From a checkpoint of a small image flow-matching model: patch size [4, 4].
Rows from block 2, named by matrix and row number. Rows with one number belong to one attention dimension. Each number is 500 + 50 x the weight over its row's rms, rounded and kept within 0 to 999. All counts start at 0. Numbers have three digits each. After the name is the row's rms in percent of the matrix's.
# v: attention query, key and value (stacked) (model.blocks.2.attn.qkv.weight, 720x256, the v third), inputs 148-184
# proj: attention output (model.blocks.2.attn.proj.weight, 256x240, transposed), outputs 148-184
v.80 093:500509501484516526518427502500501599500500500500398473354540554488579539455502500498498479500511600500500500498
proj.80 091:498503503404499499590496500500399565448496628501631404551500500535498390499432501492500500500466513430502498542
v.81 093:524547516500500501381440453500501475499501513499446499357595502496495632515497500501505507510548496379487501452
proj.81 096:538502505501498400500509498494502457461501508548500495543500500499436462456501503500678443463501411492500504503
v.82 079:498506507502500501454490498500500458487497509483504502566572469503501502565612500501499500643520493492500674502
proj.82 127:797500499500491502499561500500502493296504574501547498498502500420499500498446499499542493537501495500499535496
v.83 109:499394500500554501506421514501496487500472501438501500501501474205500501645474500466594489500500538498501398472
proj.83 093:498501500498498531500495398486470458479502501504499502499395493510507501321490503498607628501503502636501505660
v.84 109:501482498499558584516401497500499496495500496537499499467498500428492499552472500500523500502501519000501501499
proj.84 075:508502297502497500503499569500578501426502468501499500501181495515501500495480501492724500365547501489501512741
v.85 113:574500511596501507504568497501493299500492498537498500494465493498515496504486500388505528469500491502514535499
proj.85 100:570389299569504500478499480501461487507487500582499499500493501500487499496500500266500534496457449500498491419
v.86 077:503499500484500501500487612500500510499499499500500505502496363354500498427503500498500345501503548500500502501
proj.86 102:497492502500496501514797490501498499498500499499500554500499499500500502501500500503500764514501496500500499501
v.87 097:500496502567501576477577498500502503509498368500641495502532500500734497503482500500529505494497501499502404500
proj.87 096:631504501498503501499510593500471499497500501513500514499650427520513486393501496538499497497488651496541500534
v.88 069:461501495496501502394500501501503491477515501497501489520501501500407521497500500499500470523442487502500502500
proj.88 108:541500497925499508536504501500522500500499498500264490402509482523343500498497499500500499565500499540533540573
v.89 090:409485495499499368489498500500500495524523502498500600433433505443497450501501501501349498401468569500499544209
proj.89 090:514493493419502528498498500502500500502502397452501501518769589458458505500523501499514502501512509501641493374
v.90 085:500500557500503551500519565501500599499500504645443634500450443477497398431500500502680498455501523501499494481
proj.90 108:504500503465503501499376500499515471553499467501501457503500508499521448501499499501501522501565500497500499499
v.91 076:464423414500497492370500499500511520501526626507497498503499498501501499502554500763497500472291483502501500501
proj.91 062:460550500504503558500437503489479500503516501499500502500507501500499469500501499499501499498502521495500500497
v.92 088:501488500288500490501497499499476551499499501506517500504501501498532497495602500501500530495500555493475500452
proj.92 086:499500501502487501496499500496503516512502498500463501589499499461488548420575508502425499438493435500499499463
v.93 093:498500498502499503646575623504561481500479500471527502516493481499500501501499500501476496516501504499531502268
proj.93 099:501451500529500500500418500498575499478530509496499495481531501541500499501497500499495542501494592499500501503
v.94 081:500502499497500508501552500500500447500500535443501563503527512505449507498489499501455501503477481749499500500
proj.94 109:499501502499502484500501501498540497498499528499500411453566499544500498498463499499579497525518550500543500509
v.95 100:500500526502545501500502453501500499498501499503497504492501457497505499501500500499500127412529501500502499502
proj.95 077:560501623492497501499502485478504447513500498576500504531411500497487499498509494634471533500494484491565502463
v.96 077:422501499495497505500500491499500505539500507503490504504498501475502503475500523500502496504507500498496443501
proj.96 063:499498501500499495495500498501526504499504499499502462500506503495501468667501504499501499493496501502503503501
v.97 050:500490320499493492488631428500498471500500498495482501502506501492501384491532500504494488542520479502494448478
proj.97 042:399501488522493491500497526505494627494492513405490473460500441497573522512513500519576494504461488215510503488
v.99 095:497500501506499500496500501498502502564498504497500500496500503501507497495500502824503503498497506504508500501
proj.99 069:500500500504495503504505504495500509501488496500497503503508506501498498500496497500495499503500492498505480507
v.100 043:435507552519449508484502501500478486702506541508520497483479511489501510480438501426590497455500505505489506499
proj.100 048:546486506512501499482510493493488402337522494505516491425396568567459469507500536503540507503494501568413500369
v.101 021:507562457461463502439493465484538476486498402520474542510534498519504495482538500505493492553477481511462531514
proj.101 024:522540494499612514490550476575538512556505515501481561571474510581523514508460499483496505540485508481549548333
v.102 106:416502421500499504450501499500499504511492507517498503497501499507442500413497502501497421505505537397503442501
proj.102 086:501496472499498493500505501503503423501499501500500415517612501499499502337505502497502502505506502499542503501
v.103 082:030497510497509512497503503500503500555493512488505524500497489501500497506520502500521499500494501503509629502
proj.103 080:501499502458485499501499499511715499548488500498501497498497526509490498501497498479562501500498472530503498493
v.104 054:178496373564495598504498485503530513490495458450514727496501512494505482495522520503451486500488496497496521487
proj.104 054:464507499516482503472431496477490513672489497497497504499500491498497511494502501506499497500508495498445459498
v.105 072:499503565498500501498498492499500504496507497447495465496477501495500501500496498493509506467506505498499498482
proj.105 079:498502487491505508509489514502357383499505499609485501502362538498445486521508507500588503507500516493498559500
v.106 037:500513500501490471497478531498568569495502498452486506497509504499500499502504500492407498496498502486486505493
proj.106 040:502515476479494497498486464500479494545505493513512502478506505515507461548501463484538474464501492485477508505
v.107 058:489504488511498503504490495500503499529320499435507481501549503528500505507498499535490489498492498503511511508
proj.107 092:504498507525500492487500499496506511499481499498505512496513498500500498497491469499462498490506501498604486501
v.108 061:488486512488495496471501549498504492499499493514491624501498497492501503508506497500497495499494536500742521458
proj.108 047:515501513500499513495508484511599500643493487375497498501509509457475487504500495464509499490492476814510505496
v.109 091:541502539499500513502501488500499510497500502502498500500498497506496502500498503408499498501504502499500497500
proj.109 051:500500501482493499493505486501515499499509493502502367467502588505665501710494502503488499490499507627497500498
v.110 096:547497482506260496500494484506500474501497496500494617499482504500542498500505496502500502502497500409500504498
proj.110 117:501503763519504500518500504495441500500502506500499999499500500499500511500500497500421505473497498234500500502
v.111 075:491458500495456511499449496496758498494500507521501745506526496496498479524515498501307494496502497711497509380
proj.111 082:510501502526492500498380467494491497502501506493503500506502450543527521452497486497503494497503498504536501502
v.112 102:499499499493502502501524490509474502485498504381498501495498459511498503572499497313492496503502498497501500499
proj.112 100:502499501464499497503495497503502499502501500455504498504502503500497500499501501500504501500497500533500502498
v.113 091:510556496496443502535499495500727500499492504510494499499488507493498500500496506501498498498499464494505499500
proj.113 066:500486462527495493498504485495583504463500500507503717486499238526504506500499501491372500492505504499500500505
v.114 022:520431326440483568512354458520500497500490485495446463510489482514500509497507503524372454495503436621484488545
proj.114 026:426482487628501473505587506496360502454499539502507464484477510495463481472490505514509475511518482480504493634
v.115 017:484526573529495527429494463508498483455503540518512460525504506545525508471540559541535513412502525394422488505
proj.115 022:473559586495548603473620504431514476551494470598545564515495536495523500536540448461477506450438499469475516394
v.116 115:496501500502501650500500503499616552500503500496504500500500503501556498499502493783501502489499501500502501500
proj.116 100:501497486499494502497501498497503506498501500501500501528522499500499509431499496501478501503523499507592499498
v.117 105:502502500501599498499500512500776498503501503426505500498513486501520499503500497588500502500499502501501501500
proj.117 094:500499499536494501498435501496516506500499499500505500473497499500502501499497500501500501501500499498502497501
v.118 103:549499496471500501499502496502496503498500503503501486498496467501499505501497502344496494498503495459502499519
proj.118 133:499496482481502497510500500504499450499500500499498500519500500500443502499502503500500502501500501501499500498
v.119 020:395435585466515431523468520541547511596504508480450642585480415502466457541518450510548450508510543500374498497
proj.119 021:454505463552486428467532571433409528406445527393481523555466538461523518513523490557506538442498502488563525541
v.120 080:500504500498493542500507506500499504496496499510509524506614500529499507503500501500497456504495551501500451497
proj.120 064:508504506505507499496492475492490500499505500506498429486592502499610499515504497506502498495497500504532470505
v.121 066:500496499501421500458500498481039496500502499502503537506687500500479513498468498500482501502501507539497506490
proj.121 053:504488498498512510502387547495430495495503516510504469483498459503406466503509513515537494497499464505507498494
v.122 105:498499485500442500498503498504501503500497502501513635498496500500500526499489501540496498500499513331498501572
proj.122 116:503502500478504510514502484501504501649501502502498500539552542500496499499501488500394501502498508536662496505
v.123 057:497501451501505506500498495502494500503503500421500502493603497516500497505499496500498500508500507497506501499
proj.123 045:500498497501490513493495506502501498520503505500512496450496502496490508497518504500543488519500505498491505505
v.124 150:498508496500500502533499469501535505498500500465498501520500499453502501483501503501501498499500495498501485500
proj.124 091:500500500532499470495499497500514506194501500498501500484551502498669496501500501499474499497499501528517503505
v.125 079:563503497503498486523497495504384503496498496494499491500439477504501508499500500502501490499501498498500498498
proj.125 065:495502825512518496499498497493508503151500499485485506486462500500501484583504501504492499499496502495297499501
v.126 103:396500496500502486501501508503534504498499505464499502507471494499497496510570507501502497501498498433502534533
proj.126 085:503499413456482465500508503503605553485501493502485503542500505526442504712497500446500500499502500499521497496
v.127 112:498493500506498613500500497499499438492502531554497698501514498500491486502510491181500497513502502555499485463
proj.127 077:506505504506499498488487499502455494244501494494490500492500454518506501500503500500504497494504477502498519445
v.128 104:570446501500479533502492515500501536425499495498502492510461500502498500554500500500525499483498503501513745479
proj.128 104:540502351470503504500484495510465496381502496491494493501502607538499498541489500503511485501512504500500499499
v.129 114:500501502500498520499499498480738500583502503521509497497508558499500481495502499499506512496501502558497500442
proj.129 083:502500497499502514498507500498501315500502517587503230524543500486559500385500498496746498499571497500518504499
v.130 040:502509508518510503478504510497306368502548466495513500466515548498511493498496499494579514485495631501500514490
proj.130 039:572508556470543530518500507500548467479553509499507500494428732493495528530478514500500508430429506499498496475
v.131 090:507501521467566572501499503500500533502501510500500340510541485476500501502481503500498495482511492756499499500
proj.131 091:499494499500500468471499490502497500497496499500509389504502500521497496477496503500507499507514499636504501495
v.132 073:778501525483501495520455482500497503463503509504502485511511497491500521499488475499510514486502494548490517501
proj.132 086:692500502493492493505499503505398485268503499504504501511504458540501482501508488328504494522524510382489507509
v.133 143:501497501499497498499506498499502494498502497530499519499500538498496499500501497279499500500500500500498501498
proj.133 102:394506500498504506514499499492498462551501514501501501499501401500500510500495498499555503498500497446500502501
v.134 095:503506509504542562499498500495488502607498503500498581482499575500522498493509499501520651501499499508493499502
proj.134 069:504541591500483499504508508502506630505483495525499500497500593516453498273510499505511500487421474447499492491
v.135 055:523482514453509419553440494504500503497483499497471503509477463427497510509490500503516718477498433499491497507
proj.135 053:460499492535508461512495500515451516655501502495520666530517500504555491484488482498506506504508509723534520679
v.136 150:466500497578501508501477502500496471498751498470496501506531501506491507506498500501459491505497492501496500511
proj.136 091:500472546500490481499436503504405681499500483501501509514529503493475499394502999494454500499500491463618500460
v.137 092:487497309500493388501348488494388493530500506501483540484500490498554499499503500503498502501500500500506566445
proj.137 072:492494595519483481498513512498481499500498511497502614500396501506463490327515480498491496546485499448514508540
v.138 108:502502499499564500498505533501496558503497505385500500501485431502506507500488505505499499500500498500500498540
proj.138 079:500499500499495495504489491505669661578499513498504500499501499501498498497500503503377502504497493500502500496
v.139 051:634509486500499434503490489497270499498499490484505486510549470515496500485488522579488429497497504731509476510
proj.139 070:478494491499491498496514501492486541469499505504497495443497477501543457501498502502498490500498501488504494520
v.140 016:491365461521475502488473497496506711498476476477632504496337894519505502500532495505567567494404496482489513508
proj.140 021:502502503508467512541518477553406499467450459496491505460525506622484511463502491516518499518507483477501479525
v.141 057:622557699502499505505491588494491495503499500658514442502500506539502499483482498495493504500512502505500453502
proj.141 051:498501498493538505498502496470499194489504510517501507487489499503522498447494487506662490523588527500489507509
v.142 083:499499495505495499486501493500279502502502495500500442468504502505498500387499500500500502504500558500501497477
proj.142 067:499491499455499500496581502504455495497508497808486499497494613469491504501500530499497500500501523496496507501
v.143 163:477500521500499501502500502500501536499498500509497502504495511500498500480500514500500499499500498500499499501
proj.143 113:500496500497501480500508500509504500500498500500500500499540520489506498506501500499470499499499500512500497499
v.144 097:500496518502500764500487513499500437499501504511500509479500499500499471500501500501444499408500498501520500482
proj.144 105:503502502496498500549453500492501498498499500496500486491500574500503500497429500500499553500499500564517499507
v.145 097:509504376501500372500466476500500500499501500502471455412513504501528504495765500500387499656501504459500474470
proj.145 098:495501545503498496504495500497612505576503465510559508537433504503488461489517499500426500513500501466503500501
v.146 096:500500497465501501301506488500501438490500498519504494499432496473499520503499500464457500500502509502495497429
proj.146 114:502499501501500498498501500501648322499500499497501499505288471482501500499501501501503498478496496486500516501
v.147 110:500499212498500500514487512501556535524500500477501510427498502499503501492500500512493496475436502502498501482
proj.147 105:678502576500501499499439455499561500500503500502499501500500719501452498500500499500492277515518500498500572509
v.148 132:499497501524501448479461498500496500504500408504431500310500500500499744411453500500500500674515501506500499504
proj.148 090:489499502510504466503397542507523482599500685501499517494504502502502501563503497503496494589495494486500456478
v.149 109:500482501508500463497498455499499486503501562498613499289504500499500500493500500440495437500501500501500501496
proj.149 088:491502499683495412500494500496508483500503466503353498437498498495499507498476499496501502445498644479500494520
v.150 101:500445501501500570502500518500502463500500498538429501519501459473500399551461500499619497500513500703491499500
proj.150 097:724501502356505499499501499499500500444500501498499499498499499499570501498498499501500500499526500500540500500
v.151 122:500497499507499498495500469500500489501516502498376500499508500515435468498501500500498413498499486497500735536
proj.151 082:500565497500500514411499500504503513502501499488588499512680448501580498502500491496413492499435560498545490572
v.152 111:500499500498499500501499503500500475501501503483498502452485523462501485526497500500499500555500498499500592523
proj.152 084:500498477506500519507502501511498551499499509497497496500536498499547507521412503499525523599500501498500501497
v.153 109:495491499503501566488475498500547456502501504501500499491454684537502502453499500516459604650500476645499500559
proj.153 114:531501539453497500502367714502504502500499321499487501517504499585500554525500497501502552575502578500497489581